From a checkpoint of a small class-conditioned image flow-matching model.
Model: arch uvit, activation silu, layers 12, width 256.
Rows from block 3 of a small class-conditioned image flow-matching model, named by matrix and row number. Rows with one number belong to one neuron. Each number is 200 + 30 x the weight over its row's rms, rounded and kept within 0 to 999. All counts start at 0. After the name is the row's rms in percent of the matrix's.
After each neuron's rows are labels from the 100 images, of 14848 (inputs lightly noised), where the neuron reaches its highest value: "colour at peak" is the nearest of a few named colours to the mean colour under the peak. Only what is clearly more common there than usual is listed. The data: scattered letters and digits in many colours. In brackets: how many of the 100.
# fc1: MLP up (model.blocks.3.mlp.fc1.weight, 768x256), inputs 0-255
# fc2: MLP down (model.blocks.3.mlp.fc2.weight, 256x768, transposed), outputs 0-255

fc1.384,093,217,215,199,194,220,199,248,180,157,178,239,168,199,188,232,203,208,219,207,262,296,158,180,200,245,213,202,226,180,216,177,206,220,208,188,183,150,203,199,185,217,236,248,143,199,156,212,163,191,202,261,192,149,180,232,214,187,164,172,159,245,182,230,166,187,214,200,226,212,217,259,187,160,143,167,265,226,179,239,196,192,162,212,176,239,200,211,218,236,283,231,239,200,177,131,178,122,225,189,204,201,203,214,178,208,145,196,228,226,218,170,208,185,197,160,200,199,185,247,239,144,196,246,176,232,157,192,228,233,222,171,214,197,278,163,194,235,255,247,227,207,121,180,192,176,205,214,198,189,231,205,251,203,227,188,202,177,154,230,206,158,206,164,211,215,136,157,204,224,210,184,195,238,176,203,215,198,190,167,216,222,163,171,189,160,190,219,222,166,192,167,213,166,203,155,207,227,184,231,191,215,194,191,202,242,165,109,164,187,198,171,200,197,233,169,214,199,223,200,192,167,195,228,225,220,211,219,220,229,193,186,205,180,155,191,183,232,210,265,191,240,189,177,225,164,166,192,221,240,202,209,154,194,229,154,190
fc2.384,095,160,153,213,228,179,142,220,169,216,166,186,160,214,179,190,237,166,280,180,135,146,227,184,216,171,184,190,193,195,192,175,199,151,167,246,169,221,226,254,241,245,230,205,209,211,218,182,206,185,223,181,163,267,210,142,205,233,220,220,219,188,190,204,246,235,147,199,174,199,146,194,211,237,179,192,220,134,206,218,242,179,237,191,239,193,219,168,185,175,182,198,114,221,211,291,177,230,182,191,202,184,222,184,211,205,267,262,154,166,196,236,212,189,218,225,217,180,221,156,177,241,203,192,137,176,226,164,184,196,173,227,189,234,149,182,211,223,183,153,214,196,243,219,193,227,182,232,207,218,192,171,157,262,215,197,174,192,203,214,180,187,187,252,185,176,225,205,226,155,186,194,197,205,201,183,190,226,164,238,170,158,199,239,218,180,218,201,148,212,176,193,257,213,233,255,182,161,195,215,207,205,194,170,184,188,206,246,221,222,145,196,202,218,160,183,152,223,252,218,215,230,200,220,163,135,205,166,208,169,179,214,183,185,248,177,183,178,220,146,203,163,159,205,201,209,203,191,185,232,176,201,271,179,206,251,198
colour at peak: brown (65)

fc1.17,114,186,215,197,203,187,212,203,250,231,179,183,198,138,220,181,227,173,173,189,185,172,219,216,203,265,222,192,214,171,161,159,211,175,268,254,237,226,173,144,157,200,196,151,188,211,162,206,114,196,234,131,229,164,228,135,195,246,162,203,251,223,194,207,220,205,191,197,203,211,200,219,192,189,235,183,178,218,187,189,192,211,255,198,223,193,220,221,183,169,200,210,177,155,186,265,203,146,213,215,187,184,238,122,180,234,140,163,239,214,232,191,242,211,219,263,205,180,282,183,187,175,181,205,180,242,218,209,195,194,170,209,253,190,162,187,163,217,155,206,221,231,146,192,202,198,157,186,251,196,201,225,149,151,214,166,229,240,226,217,170,193,203,196,213,192,272,176,231,203,199,202,211,237,164,211,234,249,191,237,213,186,206,171,177,211,176,201,213,227,188,212,129,175,186,166,216,173,185,174,190,169,207,155,228,194,205,198,148,258,246,237,201,193,174,210,138,214,199,190,212,156,193,179,241,198,212,186,245,192,199,232,211,190,289,252,223,164,198,206,182,213,222,215,222,148,209,191,237,153,210,198,208,211,176,223,186
fc2.17,103,207,200,225,208,221,166,212,133,174,240,202,176,249,177,213,194,236,224,205,222,233,225,177,189,132,207,211,182,209,196,214,203,237,116,150,175,201,230,259,216,218,221,258,207,203,233,213,280,175,158,240,145,212,183,233,199,184,240,209,127,207,199,201,167,182,206,201,196,174,194,166,172,240,207,224,214,208,197,203,218,184,176,227,170,214,180,175,221,243,188,189,224,230,186,120,172,227,185,176,221,199,183,272,217,171,241,231,162,209,200,201,140,211,194,152,187,237,105,214,211,223,203,182,230,141,209,209,174,203,238,207,160,225,246,238,228,156,250,189,191,170,243,197,183,233,240,221,151,195,195,187,238,243,178,217,153,189,198,205,216,208,172,197,188,214,120,223,170,182,198,198,185,183,240,180,204,172,201,172,190,188,190,251,231,183,202,222,204,176,207,146,255,227,203,214,197,218,196,224,185,223,190,222,203,214,221,185,246,143,165,152,221,205,205,186,291,182,179,189,206,247,213,211,167,178,192,226,158,213,210,188,148,215,124,157,175,218,214,202,231,173,176,164,176,232,213,205,150,235,193,188,172,191,232,182,200
colour at peak: grey (64)

fc1.290,081,165,194,164,207,212,225,173,183,240,229,215,201,198,217,179,177,210,139,127,223,144,219,158,237,253,149,214,221,253,182,168,225,210,185,224,234,218,136,88,185,182,170,199,205,180,166,240,186,212,233,201,240,187,219,224,216,192,219,183,212,230,200,207,215,158,194,205,130,220,267,189,205,213,190,189,190,268,156,163,206,166,171,186,194,218,188,165,223,170,235,166,243,188,204,209,175,171,235,153,136,189,210,171,230,187,262,229,170,185,187,260,212,201,151,195,145,218,209,194,171,198,195,222,251,186,196,232,209,203,218,229,218,188,218,272,225,200,235,159,179,193,216,196,166,222,228,185,154,243,192,206,248,224,196,175,191,251,217,154,186,210,154,252,199,184,227,209,198,179,217,185,191,186,192,219,198,181,168,185,161,198,202,205,190,268,140,216,184,212,158,235,157,131,193,201,225,189,223,189,208,192,216,144,205,202,205,229,247,246,187,191,207,243,205,225,241,170,221,244,217,225,181,214,240,174,170,223,134,209,205,175,166,290,171,194,249,180,197,206,211,168,226,188,189,196,197,228,205,207,211,192,197,207,187,242,186
fc2.290,077,194,185,244,230,125,204,167,237,191,173,115,212,245,144,184,181,165,245,184,239,201,164,204,166,267,198,190,214,210,165,202,255,165,200,188,220,215,156,202,220,207,217,175,171,216,204,183,236,201,221,217,196,199,193,185,139,213,250,186,276,204,289,246,197,228,206,211,251,197,226,171,190,197,204,190,169,175,162,208,182,215,199,208,202,202,223,203,181,253,206,256,156,271,217,181,161,217,239,298,154,189,218,176,169,163,222,187,179,173,187,215,198,181,167,217,187,174,206,180,226,251,204,249,215,192,251,167,231,208,275,224,209,188,181,243,193,215,184,193,207,236,185,199,212,193,208,194,235,179,220,192,185,232,189,204,200,175,229,225,217,206,188,177,195,176,200,220,208,217,194,210,281,175,201,168,218,240,149,212,170,222,246,240,207,114,205,144,220,171,155,252,200,207,220,210,173,217,212,218,263,194,163,167,247,189,212,183,204,185,228,179,182,192,199,173,215,188,182,176,208,198,210,188,146,177,251,169,204,243,232,164,205,148,233,199,219,195,164,222,217,175,130,187,187,159,201,194,210,184,167,244,206,203,219,171,225
colour at peak: brown (87)

fc1.169,091,208,209,174,216,230,129,199,163,207,147,233,201,225,135,171,218,230,199,226,187,196,223,209,225,198,219,184,221,213,216,141,209,163,233,160,179,218,198,208,223,234,199,186,180,177,212,284,146,211,220,171,190,206,198,276,158,169,223,224,157,224,186,244,229,247,205,193,177,178,186,181,210,237,195,222,157,168,192,230,264,201,189,220,237,165,235,206,225,195,256,232,215,175,176,179,170,213,244,194,215,179,216,190,257,229,213,193,146,197,227,212,182,212,131,232,212,126,172,181,185,233,194,218,263,248,150,206,186,181,223,206,165,189,206,184,224,196,219,171,199,216,216,150,246,165,246,178,171,207,233,209,187,223,216,184,212,165,239,193,187,201,162,124,200,164,194,272,195,227,180,150,218,185,215,202,238,213,153,218,216,175,236,229,194,193,199,189,224,192,229,170,205,172,276,208,138,207,222,178,202,202,235,174,216,189,244,179,168,233,176,189,165,205,153,231,220,163,224,163,219,163,161,187,167,193,211,190,161,179,208,212,156,245,180,192,197,205,241,206,225,222,240,129,172,207,208,221,190,245,174,128,192,231,237,165,202
fc2.169,113,196,210,202,233,159,220,210,219,222,267,212,230,224,280,228,221,175,249,185,154,207,201,219,209,242,213,186,215,213,161,220,217,248,206,217,207,213,189,178,222,161,206,192,199,166,186,116,253,144,188,267,233,197,198,185,175,248,162,173,236,205,235,155,161,188,220,192,243,190,223,234,212,132,179,174,192,172,200,147,211,234,227,183,167,189,223,195,202,223,112,239,168,197,186,193,196,189,193,202,176,213,193,207,167,139,169,219,166,256,200,188,224,171,220,175,163,221,233,188,207,164,194,227,154,183,227,207,205,213,178,185,275,227,251,213,144,210,234,219,229,205,166,177,237,277,149,237,183,215,200,189,154,164,201,203,216,218,223,227,217,246,172,256,203,238,221,153,257,206,193,167,200,178,201,163,174,237,241,172,200,238,174,165,185,173,258,218,196,219,171,238,191,218,204,192,207,174,188,209,187,194,182,204,183,223,197,197,213,186,228,240,252,190,223,180,182,176,149,216,173,198,196,206,170,219,204,228,198,180,173,199,198,218,200,194,258,229,207,148,204,164,185,270,223,201,203,157,241,160,225,251,187,135,182,154,195
colour at peak: brown (61); grey (28)

fc1.433,099,174,219,193,218,128,220,206,225,274,187,212,155,199,190,189,202,225,191,173,184,199,267,157,126,140,227,185,188,199,194,187,177,267,160,182,221,231,176,167,161,187,218,155,156,174,215,219,217,202,174,206,214,153,209,188,183,221,156,241,204,199,228,186,216,187,196,232,250,194,176,161,249,256,169,171,242,181,216,191,229,210,154,205,196,258,237,265,184,233,214,217,222,176,192,185,136,193,210,220,216,183,172,148,185,249,165,187,230,230,215,214,197,168,180,236,209,271,157,213,189,216,177,197,204,173,264,180,166,184,195,210,168,163,233,216,231,192,183,197,200,241,170,224,220,194,166,203,183,147,198,162,214,208,243,192,247,149,167,205,198,209,203,194,169,173,143,215,164,200,226,185,216,205,212,177,136,245,254,208,234,259,211,150,196,196,254,234,266,207,194,188,194,237,187,249,211,156,223,195,224,186,231,181,192,189,219,164,186,191,221,206,194,122,180,225,199,158,184,212,193,211,185,170,213,224,204,181,254,232,179,216,259,226,254,187,222,231,183,157,172,203,186,205,189,144,176,224,183,246,200,225,247,225,219,189,209
fc2.433,093,142,201,181,199,223,170,195,216,205,285,248,233,229,206,168,203,222,171,223,158,157,187,200,237,258,256,207,167,184,160,199,242,100,210,176,180,197,201,180,203,222,175,201,233,175,224,149,196,190,219,229,185,225,185,183,244,209,188,216,218,201,222,165,185,160,176,203,229,209,172,161,194,244,200,202,231,236,211,212,245,196,176,202,225,183,209,165,229,208,205,247,220,197,207,199,265,230,221,165,223,213,167,176,159,207,200,157,187,213,176,227,166,193,237,218,209,184,165,206,162,170,181,186,211,221,144,193,218,233,159,209,204,210,201,169,194,169,198,239,202,211,197,178,199,196,237,268,186,217,185,247,183,216,176,239,198,192,199,221,206,210,229,190,221,216,193,167,226,258,185,174,108,139,185,224,269,210,194,198,195,187,211,200,180,197,221,213,181,136,239,202,226,220,164,218,205,180,178,184,200,191,220,211,256,172,217,271,190,148,258,242,170,222,186,205,214,206,182,241,263,218,225,201,145,230,216,169,209,136,210,221,218,237,163,161,185,144,156,200,194,223,206,221,193,198,192,256,201,201,184,268,219,245,302,210,182
colour at peak: grey (36)

fc1.109,088,212,237,200,235,153,149,177,166,189,221,155,226,205,184,184,216,158,151,200,163,209,270,155,216,206,256,166,243,188,242,208,226,200,202,164,216,168,204,192,211,220,237,153,197,158,223,253,178,234,152,153,214,217,213,221,212,236,251,174,190,155,249,232,201,233,211,218,186,181,164,160,134,223,222,191,109,230,178,242,211,205,189,171,172,187,246,177,192,198,172,180,231,198,177,188,211,173,211,164,213,200,227,211,191,186,227,198,193,208,179,147,208,252,195,226,212,173,235,201,201,211,226,185,213,172,220,191,180,216,237,200,204,201,201,178,185,175,264,207,237,188,191,226,234,228,215,137,196,215,183,249,176,188,232,189,198,209,211,247,189,150,162,167,173,168,238,190,147,190,201,150,255,185,200,264,193,181,227,206,239,239,241,140,216,187,194,179,190,205,228,212,229,197,153,179,214,203,162,173,218,225,177,187,193,191,168,226,205,176,240,167,163,207,167,169,163,204,193,215,223,188,257,153,220,178,214,237,214,258,165,193,160,225,193,246,226,192,153,245,267,194,272,202,193,223,174,202,139,182,199,223,155,194,230,148,261
fc2.109,076,169,165,178,182,223,200,208,206,220,161,255,143,214,234,207,185,195,236,196,245,182,137,263,205,194,136,230,169,190,188,170,183,181,229,214,184,210,187,205,165,209,163,231,200,230,177,171,228,171,218,256,208,207,217,160,172,173,154,240,238,228,153,163,199,174,167,173,176,230,228,218,221,166,192,208,291,172,250,138,218,199,194,228,235,187,196,209,191,190,212,232,197,189,235,220,221,216,199,230,216,182,195,189,238,208,185,208,220,177,213,243,180,151,183,172,156,203,171,213,222,173,170,213,185,204,195,218,199,193,189,194,176,192,217,247,233,197,166,208,166,220,184,193,153,164,193,252,189,177,211,175,205,255,182,193,207,218,177,179,208,230,228,232,212,250,162,220,226,196,224,272,132,205,185,152,190,214,190,224,170,160,180,287,151,254,228,170,196,161,160,166,165,195,238,201,181,182,231,236,190,172,220,207,224,212,251,152,214,215,166,229,227,205,257,201,253,161,226,197,176,177,167,223,149,211,221,152,181,158,254,183,257,192,197,171,222,202,228,183,140,187,147,201,229,181,211,207,247,230,211,178,238,196,157,259,151
colour at peak: grey (32)